A small class-conditioned image flow-matching model, trained from scratch: norm layernorm, 8500 steps.
Rows from block 5, named by matrix and row number. Each number is 500 + 40 x the weight over the matrix's rms, rounded and kept within 0 to 999. All counts start at 0. Numbers have three digits each.
# q: attention query (model.blocks.5.attn.q.weight, 256x256), inputs 0-127
q.99:457507451480487476455502410556498518538441471495476526527519466510495539534527520503503400546514552484510558470534490500419500562426468481477499466516534498530532439521507475502490430457553458460575527579452477513419444416502464526568501532495545406519550516500477455496561430424508547480502502509488546467461490581469476517534486437512543521451524591535541477454530439449494490458500
q.100:574533473512461495549452484490509524519409480444500448569522562574493504447505488436540488539463511487543487533495498475499454450533496525508522526422502552563511522499484518468441471509467526473476484473535479530486501483489487461498419551492506494493459437526505487490510569493511539471557485426441513484555494621491511494450496507533519429480514406487525558512505520498518450557470
q.101:543494482472480456451469486496488498497500551524523538505516456559523558501433483504503438429524462547477517495520514500497504473539408487479505562509524511499470511500436443587493395511476568596417538429535593435589480501506493533462544499490535495542441474566548526485596499406516438479529576524477479533412487433540479558505498440547541566549536535547437502515520539515505492469485
q.102:502547452527499515495518474541491476452551474495443563439462440528548435512457506413480465546632494537497515473443540472435493529509506549516536514477463458445500543474456539531509485494576547502501452426499512480487544460497512545427463513492438514541522491546500495552513529531601515538487494465521489470524471410503390536605524534461487511518491470552475517449472561512496553515456
q.103:518410496467540523569598474482570549486530517504537523494504506512522589484513542514479529559468492572551521519469496519514483461572476521543524435561504540494479479491522509510549549485478414459485502531510527471453537507461491519511619493439442534481512576470514498515422573528492469552446530579451521519480510514452514519441518433491494471534486466477391443534500474459468581502472
q.104:508460487535512550443471525519506447519488509536520449451537552517495550410537556525436497583452521425536508521510520463432529536549554556511509513484515522525477507436495512470486500518526458516564492552484560487575510515470507540503508449507489558478479414493563501522510558504524495498481524479529449568570531448491443514527508548427485551450490489448508448415480480481491531486548
q.105:500482548473478462584527501565544494442412424544473442521542545508503466531546461485486438452498511500527480470531498484454460475589526444424528491527508512532494433529530517561515641484481519540571488493530440518452550603522575510512405502509496530464545453562544522492502464470490499469530470547561524495553545562475509527584507617590543525430501538537416580553472519496523547508500
q.106:518490478551481477468468538525529556474473474413449552529505539482481487486481506489378547445468460471568483512488592517593517517502381537509527525496516580485561614482562441493533500520509488519477556521492488432540487516498478550500538477476492469442540551432445565428485509512557492535514481511488499502547578565535510517568533546513504506550529451406492491582567466522456513475544
q.107:428491500447539468464413526465504518523529490519493484445516420614507497500483509556518424546510515477464500465562503541502494532411532572419474460572497533421487437532499441553501459503538506452515491453560525448520458496474452495383510479503508524479497492496438448487565497492436473431501519546536504458556542537501487522466512540508477491507550513509518484551527477540511523491504
q.108:461540493488536508457550432519557516514445433486528463501511533531474454480434550522536475470631473467491572557519435496418590584455528524502497528508456515522429478511522500434536490452515569505414499537488517496462522431496575511441576472476495486495393524462442513474462517504467607397500443516425463507538460515550500529427485534527566556468526495492457445546539521476535562456487
q.109:499451480494482559449489519496508492501525498502514445537614501487576508405559453486519450507537525471485496446562513553535504568517443546458469486490543491461487552589506505580451501532501548467520427460533434469485525431468519482505508460462547471567559496557572555536451471546507582562496499482528407528533507500405520519485510451471493552552581483487448452409485498517442420518432
q.110:527462571549475513495509521532542483532416457489544535477463470433511584451557615457391471563526441522536520443464500469524437509430458607412410500549503512494508478516489497516556475528550481471569562511551469473487511524517431530439509483535444524471444509573484587456502534453485600512485485540522517509456532491495510496451504516494534425456533475614488521470436489434468505450540
q.111:494519481532474470442513553460500441530501446493466504510563485552499452571507520547545573456515527480594462539458457559518560552496397484520496585437436478523557436392492506523465533590552544524523474567490480491535513515547440483514554502442508479555567395540578470517543519495521452496426539534537487572588499466459498592497560500436527480510534443446541538502518469490551507477530
q.112:535486497503477431494508524468451549528488546530507511427504527535498576473489528443619432425520429438504475411478494493523521523463492517460458431537535457510441594462470501503520498439461483526509508477478500484431509435530472543504500446485501478487516580523531501541473434528480464487518556492494532548503448477447467528539565555571437561518473473476495446538493485440577486490515
q.113:503486420497502520529495560488476444522523435478461543563560487531489470444531477538449507532479510523510528502454486434469549457495470522569517547483439527510537560540480529473428480536461555542523475500412536507537520574529477469484555478489504494503471504578555505471497468500580474504474473543433467533525450471510493488489547458409458502468506475502429489487473505523474489574495
q.114:523508566484462480590514527472488524495498476494504547491502504478441524460434474527466424506503534511509504564496553485534481587494499495550495530539522516590492441526418532478494482449470566495487509493472467469463465430458491449486474468516492508474611436511469515553499547483538495490521441496516508543511516513525489434498457527474450491524476523438447468410532486539491421450457
q.115:528492527451528480543510500422483541499490457480470458483526559571522432505506490493454526513457451600440472512449506488451498469504567509496493497472519467507447523496531477448475555528444441417474499518457484560465510505540505492509462489519521459494497475508506474505494466459512536559548481513535561518415537460489545508507477569501502433481436429539513448470459474524476416474459
q.116:520526504474480630487574476505492506489494509498559477468477477535448523549585489498514519495496463586508465538540481470408507550492501465449491521535489515479563495534526440523589562520461472450450538525525512509586496549520454477474478523431483450466528455542465499505534492507485487500506567488564516529549521502469577458564506470485496481508524542522445539480469526459494558425450
q.117:474473518491499488585476546500435447484436460495474497464476444482507551460536520520539461492490435530487608480498578490569532403549521461479521517471451533462448455519511539507532414459493397453488487490544467511519473533433509486487397508522523422435485522500523495450497565523507465508547475467485464490427470466519453476461494497458511498507515489555497505536451443574526517499511
q.118:514426469438497437452482523513526533473499534529426520489534493553556472515459529574567463533515529434539444540433471467516468446563499487544514416440502477463461478485519549499520497479520530458559472553514525465506460500506431480550493382558402612490511460502323511429460525469463552484522460543442490547483489491560546469499476507417464488517553468417446594442486553521487546455480
q.119:487545510468567454511532535452447468493450460475520512522482508542499518502544448653487509465481516448455514528501514458480435503501401489545519569465538546551421444514545496470483468534463554568500455506532486583484394536507492517490533588504466492514458458521538511495529496484524469480490505526505509499454481466494468605525523472402524493539511493511517519508440531423540421493486
q.120:485538513528480467492446501446493551500465443492532481550490472506535522424486476452481509491498512490526467481473501433445552462523484488486575530500513504508491449518567502486442536565465488563449526506503531428492450523489510506455472540547469470509532526516512480495551537519513488537496525533455506518514547534509493501516509505431537568487476544465503443555482556523462536476518
q.121:472527510519454533534455492479461536493509481527479532489487568546479558398510464465516460435545468502499502443455497427482544449455537512478465499543451487468475545597518452575563527498465438519539532488551491492460553505500458527541492524517444474531552539479557499535462514506517537490470527442519514524504572552564492511452519426502495603516525500519532552545527598565485523509514
q.122:492488488577469508527427453449514482592527569427503491554597504547535510513507488506458550506503551574529568515459571515503499518506439497497427524533508498446464541551515577553438539433487445397478513522537502449470485510514435555478487448548521604539522478477483464501479520556480527498487570434495577491496478563490503487540482496571532513514506489488465548455498497466482497446465
q.123:494511420486484478516607497508461508536519454431522524477487542494510440476478502528506529419430482497472483582462494529483474494410532519522511472454486452511419415555532463517483527476561418494419545428492457483538493468508527466474501537505442542478469446493402543452489514457472543575515416568502504516467453546481474481465491536549553459457495492507417494616528490540557476425528
q.124:478521562539479499504502468467465539509520473510487551525457465429459526520502460523440567525486584550446470468533480495529588512525512507549505444491463532442496502512506504447408479492524576549503506474490426483481455520475538493530495593459495488505536521581438463500502506472419464484540492492486507516568402449500451556541473520519444502496582496496558472432460493566488550475537
q.125:482540507519506473488576423504459505476459447563443411490474553478521477545456458475530494475492514562478524419543587466472456551470460520510474561460497575446542529498428510555519535540483551500515451544567513469520519480528437473463531476465422512568593433527559517449455468492490440519504499486450538491498546441529525504509548423503482496475466538494469560524507528558449498514530
q.126:585522438507507440529522475505458432432494541519485564543481498501511505413447506500485470432491522572525475528560467496441438531502414533516526484511488451448422547529514522482529559478548496474549596516500559516486496454524542516498543524480505468482475494522560480478443533436474542499538480523448565426513444585450488479469431502490473533515500481465506503492468577492487544570467
q.127:519491573467485497508530533472516585552525517492510556469488475514577490547458528542481491510491450524441535511482500471499522475559562459509498474479498518584403575523517517495470535560514472455573526496510509463476492488469560492422420503530488540511528472416494470497554553487447563440526496462579537479491454489485457575505469491504522472506465558458463526455444428470483536560503
q.128:445525529533520503496530483501527488491506568507396471481436486391490532479488543487534499488454548510456544543492455426477540583520505539539440502512514468470499470495503541445497555478504442486543464450513532530570506454487510505423531519522460424507544508546485516498587512505543563464470541524535464460489566449571527485436588489503476501514494479513487475528507494449541471540575
q.129:492464467456496484523520534519512492487527442465501473508450461558456452478484500455471525512517495565500414521556470509517464463439520495456536499520441516452426489427475468510409559507498500546512515496472498545484482553550465524512498457450506448512555540467644554463511475464520532557506476533468572504498485482477510533474523491510492531462546542500526559412462548470453477546536
q.130:458496359520459520536573470490495466533499480569554480551494545591478546521500477566517451508512482467444490525547560506511516469476502480521521411532556529524428476549442497461467407501514543453501410528531518506510492515474508522494454518486536508545443492516515516552477548501550484565557525532510499505491486501580506539612514540535554487439555527522557507535516483573534486566515
q.131:471455519504542505486499498462546526533489468553484542500521469486536506512484444409503459527415338513543518525500558463542527502540591504458531458543473467520524531489481570508464545556554451592510415472534515464546570513528465482548478512512448539506598407537434528479472516453528532478486491482540571488464395517497511554481496403463495493523479516480483487497493565479550506506506
q.132:509524485591512491511525441516504564519490516452506477552561548529430545411499544493542474445522573551461484496549530488458544552595517563483515494553529458478467538435476518545554533445479462617483580525486428464510441522517503482537542485594535527538547490542539497470414506529500482527552490477458467513489542462480516542419486533523508479515543515473506538471602532514541523500523
q.133:510543502537469538496611480432504545497501545546432508534431449500459498501577516458438445507498452489446521430522562442505449448466502472516470461514561515514439471528418412400547431433520549475479540488455523551543540495537499472421467511440520504414531492538488434557497538589480544507534504491505497555473488508540552487425487516539534514500456524448505457533550505448507543516549
q.134:473483518495548487502568503489507518586530488447489497507485505526493530450471469434526531461511526536524513480445537463493481488521571550526473482530541515539545444498600580446506542474433508436536522508586510529514547534517446552476494460540517502496525543463616566515471525479430481481464461465494497466506467436536441467485518517523488514549584523527490440469547524511491412482533
q.135:483532541479467515468527485536468525487513464528539421512540522508497479523542458511456570444522469486507566451529445499572529583448448565486501487611507469398488435478465531566417460478554510527487473464524479553469510480557601502518504532519483429503489496499491476464508549469490512508503438503452545454479519501458462503589511488504586428560442498510496499485570500491514533463515
q.136:509521477525555525508469533458479465531475481496458569426523507498454470538505485568504523508407466554484474547510439524521504410534469457521479486425506502450507489521508585466475445515537470482530548479488470471586462445563560485523523481560474490483455501529509544463469489521560468454493497465409521421538481471542523466435510515499610504549452527517483492473480472527549498556565
q.137:555505434556484465478480484428524528498560521538482464543432593509490534467497463561468501489503411460469464446600535508459377426494529476527464519380543422481508496509462504594564546496556505479447477475508449469505533472532417492532458491489493518544524440498567543466437566406495458543468467513503514489475456458532522408504487487559530496520476521470468480445368502509516493435465
q.138:551503443510451521444482479476529512487516485504577512593496429558579509555493429494512459492464447451461531535493491517473579464548507470526525480466457479468522527433547578539437453476556548521474479444462482498509578477453547490540482452504533505507512475559491490592508558535494400486489471494469568528447464509485466495468553501561525502493499428473487520476482491525508517491514
q.139:460511462473494466491528515525539466515466489478489506471415529509454551449535414539487521492488569493506460504552461534546513515495521467488516474506495505478452594498494469400530453436456474523454523498436551497466549508544534525451447520514452546566554485496479438481472564458428501558460505480456472429489595485533449482444455473432487520522533556578535532484455468514548482511533
q.140:511537533520528574520537496521411534547510519490575561500536573517549504516460483489493507517466517565487428418459533518493487474509543422490523457549506473451455467567494566494555476536491441412509501489536484413477435491474533490515542507491441504533493392504568480478486533435535454487502532514483463543613498471519482527427449487508542435533534504473464555446541479425529519505467
q.141:536457483522471470495515520460422471482548551532539503571463467504474477532442502468496533612535506424480478471478467538483487540458538518539522492522435563523504526513513543494418505429511498479525467566427469560507525524509563505441461482548446542552509430532561449464535465458427476528548456486543485522541494518567507463518526482525481494486521445519516462517544485447524515481496
q.142:503532498523569533564541487446471460460515496530525510496486521456607507490503508555548494521498561469465505509476445533494534517495501541476438543581503524523524488554462477485510454502518494525506530574504459496538474447559422455487460456541496512555546509499456492409520629522547509517449427459480492467537577533531564495450482471503438457498522445534481524496525514422513513519488
q.143:578509553487535505448483452475522477550528408501532487552531466512562481439480419536553420517542479570459497489512525414534445494459463573527478499468476513510488540533483543504443524517423510498490464527484514474541521541527501558470439487546484426520527527545476567512553548528568383491557528597524534496516552474459518475516515573436520460464519500382543446554550498496536527502524
q.144:540496493489550481487556530488466394536543486524537510458551482493441507451524486551490467474440452471437532462513472484454476510468508526459519489522465500496520470431551472413542471471454508477508508494475473390484495583524547470507458451461473551476514481499533489535563536493539514495459595487502485468491556552479532496474561432436534443448529399457551483510583503488495487493530
q.145:512478567544489482489495521524453501489526548450491477472535467438477434450555555495494439503486430483502446528534542494524475545528485461452492579509493580505541463458571480506479455553547467510574498511518486536438442596484448525421506546537500476512558559518592455482564464502441535520541507482453555583494502487487470477492517523524554530584475512585517397451571463543470562517516
q.146:522545484559496489528479492483463477481444483500519445550475560437486508572508547564567516437567532516427476524549504574537548478514473426539480480467564491537462509464439489460465494460472457454425460511469513519538472531461485443607525491541503467518474538592505546504509474404443489553489518475557560413484532508474494450569475515467433459526488510440580535469495599550562551538441
q.147:460534432505520493404505543533517532479502513448489481508499597530492538575452516581531511559546532546451563458530453487482444614446465468482508459523425515439483463516510469559609490547453548475484511448465499480423420537460480486507564447493523487445471506449482513519488500564496482471496503503510559546496452534460448581550464396502499480484546479510492466521492489565566444519509
q.148:512453551523494530476498499555467531468468483519514541576494508549508549510506478474455511442504561472463512500463389505512456443499492468496554447502530422501475525449500491510514471389504446435524469504440498556544534469535463477438511375496503475441508499447498452575465535461444518545497452518538558445574478543457548526496478495476503533519412480537566548547493444496475517542502
q.149:482456442552476491498473502485526557545524421464497534510522507476507524510554505513533506395492537500543532504544517501432524512480560524504557525541526480462595541469527457532482537537435567543484538464475452541529476479474492526526476483448475511503500464486532534483534511526505474538492504514481471453526470519523574537541509461509525554507479497542520441426585473444430492486474
q.150:455489468458542523535495496490427436504522427459431465481536527535449552560530530516483494519479498540520463488564496498627507498600497520518526506508513471511568561548543551542559528514613456543469491493537548440484513447552549535470547491493493396508530526467506541524479487475492477480544505441476485550544512463531556494464521469486532500475542509521570478419486496530538531523491
q.151:500528569485484490605472428484558522501475578492500543463489419494435598521505530498473489472504519485514551520498476545485479495519486487479490519467466442498446454503554503587480476477472498520522473520451479432512510508535520491457490533470546483463454469564538557535485466540499469503541440454466489479504526454427511487536462486445480487557425492475484497466605479450493518525447
q.152:469444470526508520529487453452516463497509488458525475560493454592488519518455499522549461588575492502557523460538358448488546501455587471521490494446478438477476430484532494477502412452537478532491499450415498556548540478475523495506507497569533519501529528527452568573518479468507489523556579504493468543446504490505537571466521468471505486607500526501525487461467504503492488512508
q.153:487525513515502463520516454462542482458502468541476481460490491569452523550493480503539508500582471486534532456478497549491532476578531452491425456532533550434506539480472504515534523465453502461466568529498522503575512525499585441423523480393486479416470478560511427502476468552549453481540487408508448491510556548499491522481493495486517448430499464443442494529490479514511496478473
q.154:493429555432501500503472499523531479485501514589539569479420563517498475475552552559539487538513501515499497455450511485533518403466518501525475444379524548531455514602433477522474513583490527535518488502501548511558516504422501516433500470552455457565451465546441521505497503452515471508589535476515550520557468542499499509468532476553446482555458489513446475461457474448522511468448
q.155:491472434481501495539481496536525464479522435454522478537443493439437470515438421515481485497508406469523521536481496468506571554536570451538466461555528501526514443457531532549530500633435503557542476467458490512440501454539503455463464500533418479441436530484478436528542466546506579450535538554557486478477548500462464500522517448534431487535490522550436466500546449510444499512492
q.156:440483488437570514493511567468517516445543547523521529484462503513452548515566539481502413510419544515497524476552550449435524552501528550463476524480558500518515452435546506486515494536477554515450488505454493461530461509482535518508542466543497476446492491517536481520478592457453526517594532582441517474521510472500500500550506454550497499429572547555542493495562489530510483440481
q.157:537498508496595504460514492528535513569537447515571446447449599508457513481445488458453461453509478471485472567523580520523460419444490475473511541518471493475490461483484591588532499533551517576441433548508439467542496467518556504529513484489480528496466489420464514506475583520501509436482505516513500515472563476517518501576514482494541550466514477526482533446549512484467422569508
q.158:525564500532519491521509487440503528448445500461511481495539478521554473578465542508449513437503548455458470579440511529519449494515594480581470523458534503466474447514506522458512548547531494447554456492525511527401536488499514473547459541483456422532477443530487487547468429526520553546491540560494505431470539442460489539465511454523571485500507468496511545474417440494529468483526
q.159:467420497461509453519477470450453576455522505422511480515531462489524523520460469474439501449505537474524463468496475574461505493522526471549522602501473522464467473535547463522407478525499515550506454471459530554494512411498489491455494495572506493393485526520490505410465584522516510532430542507559493555545427488476480510477547496476540529558449470447498474542487526538415395515496
q.160:483541517525468416517506482472419488461446448548481472516495517509463518504478545472601500479525468422552506485472489439536527483516476408554498462466473524447474486486507451498499463504507475505511526521520533469561492509543480433565458482457540501533468496463574486484553458489499504599426494524551411492470493476565456426524505446521549527532503462400479424439526528548506441475437
q.161:528532499448475483445523517545473463478518522506520567494490540511520480438526528527502504526529504485541502453578507572518493538478469432486487491435528443527501537414484466497476449495491416469501515535559547536589534387432473529522494518513614483439468460499475476612475547524512549519499443530496499493478440537513473464489542445524469471482504531435540532526478460429516511489537
q.162:502445423519566541504471424481533430517565473530559520399529460487471512497471573470455443449496498477528461532473538466507517523516483502544458472506545541466490448480453528528469478479504480446548495502495490524511498553569504465468475437555524525554458515567481508493469457496482495460430459527483495541529482531496483465509461475499513479454481493497494494522508471526540481553466
q.163:531402479456457473452528460483476668511486451529431485443531526514484559462554485509510457567468472482457560595548497491444482528459488575425500418513473514474504490576572425482476522489472539510473549467481508522524506520489499486533502474475513509529452492543528484452471537501502495533453575502443431574557492528491477534596532509485468497485529506541500405536539554508473494498456
q.164:530461469509488497477500565454511488440483483419455519528555487491467574484521545446486606450508452524513504479399542506560541532528544542534475534557467443497518473553485496484426505516489545530431483483491514486479477466546479590502452454482471489464401583558514473479471488473452469543542454495490558524472507470528438512508430520505574473544485521541476514390474476446487539498523
q.165:528551444552533534479510549485574467489508532439513451452485494524547484499554432562510504521466502572544500505512435540529451464533421570508545476446468465475490556537523429503466478475477562498521484469477514520459449541563519513440518527491579454510505472400527463453532480534511492461511583536550586553444545515427459422420489530501461486452540615546501484539503489463449562464472
q.166:499516534469456545515486542584511408486470531536463414508531492502527503492547492426485517389506498487399454490534457481477526546539419430522584545506468520462503406522540508426479455585502544553560486496531504510485438494505423562499457485522492450403521530481462511503523458531470438519487547484534472425510485544500441526520556433487473466487495512483443521487514490511542419501505
q.167:540548508551547511456487518472487524560539390517539506458457543587450423426454539475547487454532511497495476414466428516498503463513501500421477461530479505526502517454529481548492566457524527460490519485459531538429413495497464499455526443533473495544545485530435412557537491484419559474544515549523469563471596517545494533465477433447415454507510551460548495496453498505521459546476
q.168:519541503547485438385476552472486533491422480514505484444470595576403548506498496533483464604473548533512489471524462491440544436500427500471518506545546536450448532492534439528502500572489554529530553536530525579455542549495462470569531528485471465463446474456527527493349539576488445564519473521541530479463471485507525467427531508479491483528537530521533468534441514513448503534462
q.169:540457490551483519556526553492479508488497531440439521498466587474499471463516474488533664509424477461511545466522514440505525501508454472457493459507511510480393442522519510444503559473446474513534431463518585494538504465514498507527460451465544596538474501465492525453581449550555514608504552537486500575518529494473513509569513430502537542523473529421498511461506505573522552518472
q.170:462525512552437524491518507540576511480483498403516436531558448608491577577472499456460494526527469504492445520451496492597521430472476568539503502481440594516522562495469543537567549481537480500475441538526530467507503475433430460525426521487560529414482474549535572523515502454536494374470399529514475465548445515502501506516506471560525457509491607469499467533524540513471486483510
q.171:548532505478524469524542488458455492421540550473460464554503513508480497558604524565448501503522525464527509502498526492445440487491440580484484449456507556472609524543440506509553504506454504441519450511539495423440481465547495555526516537555468471506491594455540472526479471513540519479471506552508507525439514441510510538474483566494491441524458493490510519595479591488545412527488
q.172:515457526502569525480507469463491533530482486468497570354550422436539541512523533487513564564582527460522505544559474469477506468469550499509469486450568518573408482454468612474479525538573475474526503448462498477415508514512447506465480522558577484496442487434484466536521510484486537502538504534426558540516503496490404477549473434468509553446516464501455515511538475503499496482533
q.173:541537487440486494496477459455494545563504543539443540451513544455454530496594550492458513493483472544539522475506530553519457476482532494474517455560553466483566487468481545540482539431500522507476478544481556468498446404481535452557494478489476461534565565486466524520535496549505548601462490493566549457563513461523504512465455457552434486532414552539462532505500482467509547532508
q.174:528472503471573489606518519528499525494526429533469487468573485492506449542428478483527496478486508530506448491484454512462498436525516530499474453518549527516495507536478450477483494515592531438481505520541412567500461511480567507561514539556534554577528515509544381488493506509542470483535521560436474466524520496528511479484471507541533483482478509548511517508434499434514530447481
q.175:554530471485478456391560485522390457463517443496477548469513568515500474507505511521485509469508526532477471440467469431531446538515533445480439560506546431485462526490537434522499551492486541552563522432491445409461515570487519524515463457496519504440454504477573480499434520499580566505477509445495521425509510460433489483499522562459497525559526449470487430600504501527532543490528
q.176:473424467474546443551493549499489515450471490535479471454417535524489484497416610524448497506551473494512456446488504448551464469521428502520486472503447489510540519479444581499549435479487487493413492441483580567516544482534532518484474548552541437532439500490449514591450507534476496559467442409499487496493436527427510466588467526484510499504543519414476582462512451512447505467542
q.177:520463464485441525529510487466495578478521553493429555525513491533459505531580462541628531472520545463429518520544455461577564568519507544495529538462480484454543500454532440527496527491459564463586474564475517485480515510463539449502502420506493501503519532462494573466577552465530578507562561505466438488480498505520450487502519506512535552558563480511511464492482505509580511483489
q.178:401463520535514459476550518482412456483472551502520411487476476536490477476506457494488480529479486519521482504462448491527501518549527534517473492534538514520455462519424477513529471476519485479498498443484501516566534441600553495554537479419478455501520534522528554496515511495529525495482453467502464567494473510418511437512472498470525445449541401537509527553529439480483576517446
q.179:515482537606569454446411456469478524404507504545516511478506480506511505461484530504543540483543461536515437503497474486468497506464466565498495521465520558495478492415481529517492472496499460465494474466608446471523512572514495499529561517426470501497496554519511489539622564514472544543444464554521459466463459534526466459519519507433507417394518478512503415434516402494467528469489
q.180:461522459513452515487520543545480531513481525523579516455497464517516470495516505492556537527464469473569565502501519528489538579519473437447559467569545504556552568562525464515548468496549496543527467463485517520539454531535449453491477429458466567565449526468541472504409510507488481473490542507497537557600471518392510475535509537399506472495424511490508441521500604547414491496536
q.181:463496453448508546487576547517490530483428548408540477552491476519454433502521472492435495472498504519501594563497540492568470446549458510554506516575473434436503501467457515488447449527548516465521504483505541528480430494507498535473506588537473511497531491485489527489413480523480501502555475484490454497522461521504491558504502467576533501478495552554513438512469506520405497484438
q.182:513510444523517463531516500501419432539539489481495436445461498514535541543523462524524535476616485421538509505598520483471446587566410464401464489480540430560454496539463508508507513614507505479471515441484467562527512561521464575539549455526496533503482564456526495506512410512535455520500472552473470470508526568490496501484465486497474522526472441465502507382458470548571441467539
q.183:457491484505491517549509543478490501549499565423416535529484460525546508502417457446574532518498489533517505438523474606464514422449469436445507550506494469451503484484495492556542494437533515545448428509491456523411596492495522501453533509497518404500493457498527416507534485479506485511576501419494484437562500509484430494554517492478485475478448469518492498487469544433535501449500
q.184:462572483492507473513471470488531471597502500544547517500537488454513541428438485448543529503517508489443567583562438399533494488492566494522516467481471563599508456424470341500515412522454527468428464520569547475581523438528482454507548521561511476484469474507399535477475517493552512454448498450545474513520533474521542517462573489467458506566489550476516484574438493534488487487489
q.185:514498469503493551506537417439446508427538535428545479535467482447495521500457443456517510558517470475500499565466491500526527507502359450460531561525571510538545467470445568530494508508494494503432576506454488404467503529528480576438528514546604543482495449508460442464571528532562508444500503494526488497523475465529483490446489552436468468519589554526436443517461482515549448554484
q.186:466550486507486539475504495490476454497520515361429574564500440453477481512509513545588497565491525492477501503553494552446496485538544522462505541455621486480442535520524478581446454565497459513434535569458487469540503519531466547485447509530443501450520503548567542530463537483495585581462468487505444521480506548540481516624498552576526561476451499469483508515509553460492488552550
q.187:447476483493491575507511470433495380487490580423513563558521513478554555443452524446428535476561451523442434509502457514517440509499561484520469510534546492448489471455468493452510540581529575547529524481479504558512513548513542557541542476543493526444517544492443524539567373471470518506554565498418436499521474557476515562432499518515491540478515477566455501471533453481461528503499
q.188:490532490583518503506497583490485559478448470438528436479573563453535464433481485531486455526543514462517512562487510568448559542540429558537479480492544422462523510582458516458510505489466473535436528541560519523438467586496515552545504436477561537546439411467424490493555560434496514476518559555534514541548471469506572450459453501494515507483445549567563523502447462481527585504471
q.189:527528491506566480491577454475498480513503430524502444486458542531488522539499538416441529430462466539485534501522523495579490480472554445563475542486530510452431546482566520477494539548509459504505539571472526504553501557519470554443466589486451513485487519498517460463501523616521522551534526504498467520464534499491514464513440571533470520557520508516418554482459562464504477483497
q.190:488487493502555439526459488464491522507470464520496555444489498521572504524479475464579476421461424468508516533498480543525488511494458565503476473474542511457503538528452478520507472464529520534491448495530484536490509484530525475518462457535499441458543453499502566535429475519481486548465526513587523557508532514487482505500574477447466459457442526544478467529530461534467493473512
q.191:485541466454557443541551440498484492455485490507547463588506488540542543607499447432430526523463552595477513509531463504504516449529464597510442543480458467514445473501582466430506509441526528447506444478470518507453506496557526553499556524527501492486514495460542535564499471452445461477511457454429451486494514511497473530538548539494483494527489480488475545479501449526464467421469
q.192:532444553546522512507557478494501497504444426498487433540528435442480507518529506548555457477549399582452523485524514493531564523541434488424567505479548473496509478545443403493515525496554441532563529494432436512430518486482484514485576511529542493523441507497447531566509438560559541501449554435511478462421519523557561509497521543480502521521540485504511454554441485517451456532480
q.193:493535498477554456513538497592525437435440513492476487440467544430533490522485531534465482507452495491567529544528505481477482478446512416506567491506439428442512495472524486484494532513533501488541520525458456468364441532482515499513488492418440439528479623491561512519456536511480473562537450489552486532552454451573458543457474496513573602489458509478509488461539545541506506447467
q.194:583519569465499477538513490548545447386503470462456554452557569500489559538475498473544507502547464496422525500545525503538477518500566492535498504487495477468598517486476451508534531506514498600460525460506549574428506472503558488492532512429516545453570470462465477530477512482498466538500499476404451521494484553502572500536518478561457511414566488446475538508467504586504535431610
q.195:539484477481500510497476479525501435517466507509497568531510442549472594555421502479486449482516485504547453597505514557525565534537439494579492448525491477467516452472522491468544517490524532480559487548526540476604477563450483503555513467547476562522505546432519474495473485527531516574505498490493552525536492554560565505594493515495443512521469476465477473522556478509463544468451
q.196:535570542534479556451454469408477473565504417457505505434526532446563549540539528487463484463496470521522499534522479514500489504463559514454585488524514545474551461511527497556461486465502523538467558532464503478553524525533463460543527493566458515481503480530515552522428494535458505486544489459534492522535475456467509455454574474493456548473536485492471537548482542454478496496524
q.197:492545488513504467460472380493482472570477481497420512437522426492491552453564495487519561456560419511557448470486490485501493516555545498497563465574549483507517610547474489505466461467521510561451487478477447503452495555415458567487526573491518519479436531449511529483605506527503463505474504467547531555485540493497506464440453469522580471532500537497521569511470494568516563532421
q.198:507523555489526514549461439457488574492533490399493525431454512579484479541533536550483470449497410480495517441514493502534532571513513618514461503528494538483499492516506541413489557546539536472500523552433415522495509585507453526522511503516506484504514557546563528524423493509502561586520501483539534519485504580491422601427546511432538450492445588483527456591517490533505496526517
q.199:536529613545491466486528594505490465412544553490513462536434479494562529563483575567498451516467484507498515568536532511457502499464461505526520473510546473486551400560582520547513513506525489551563505455504485483515495489531491556522556427497602495463483578483532523439571439391522481505441509541464504498464510577510504499469545548530472452461489409524573579513518487489447445547466
q.200:478445446487504525486530512544568517506497550500446551505441463495514489449532482519562517587525583443513505467490501562491597539474500444501502562504483513423466516510480544519479527473500483544563464494521454468495505505558503527464534531592507558509578548446495514557492539429482484571458387560514500520440500500521517503472442543512518438514513428498534516516487482523445534558469
q.201:540574429498482594506445422474432482515537533526484469510390532509465531534550497426514478552525548504514545470527464486548532416482475528527531448479493487511588578519493555569561514522497538567493448528493497540461502508483452597596556434560501592481530469535433545476554636515534511476509461571473538505576540532508488476546528482444427629537480521526479501506527441453465514517482
q.202:565532518522482565485459448492448474568471559532477494508468511478487491459511488522518462547494452545537522495445553447520486408517515547476490470450507478494467445528463471429432479483427489504453511569472548527561407435484463482492498534521481444465494511505463500540501510499542515551451484491558525493528464515423432463525610483507566483548504473477493504473501502511505508492513
q.203:503557506433501467464499515475520522555547477532523501496486451549458530435519451485512481447453413450491508489467489552558508499443466464440488433443499415574482533462445526461491483549457433501516423456488533566542514443459545523438506535493489417494533471425495471402437523523469453528511524497523505535470493501477563584456467477552473492427467466542530518488442512474528516446448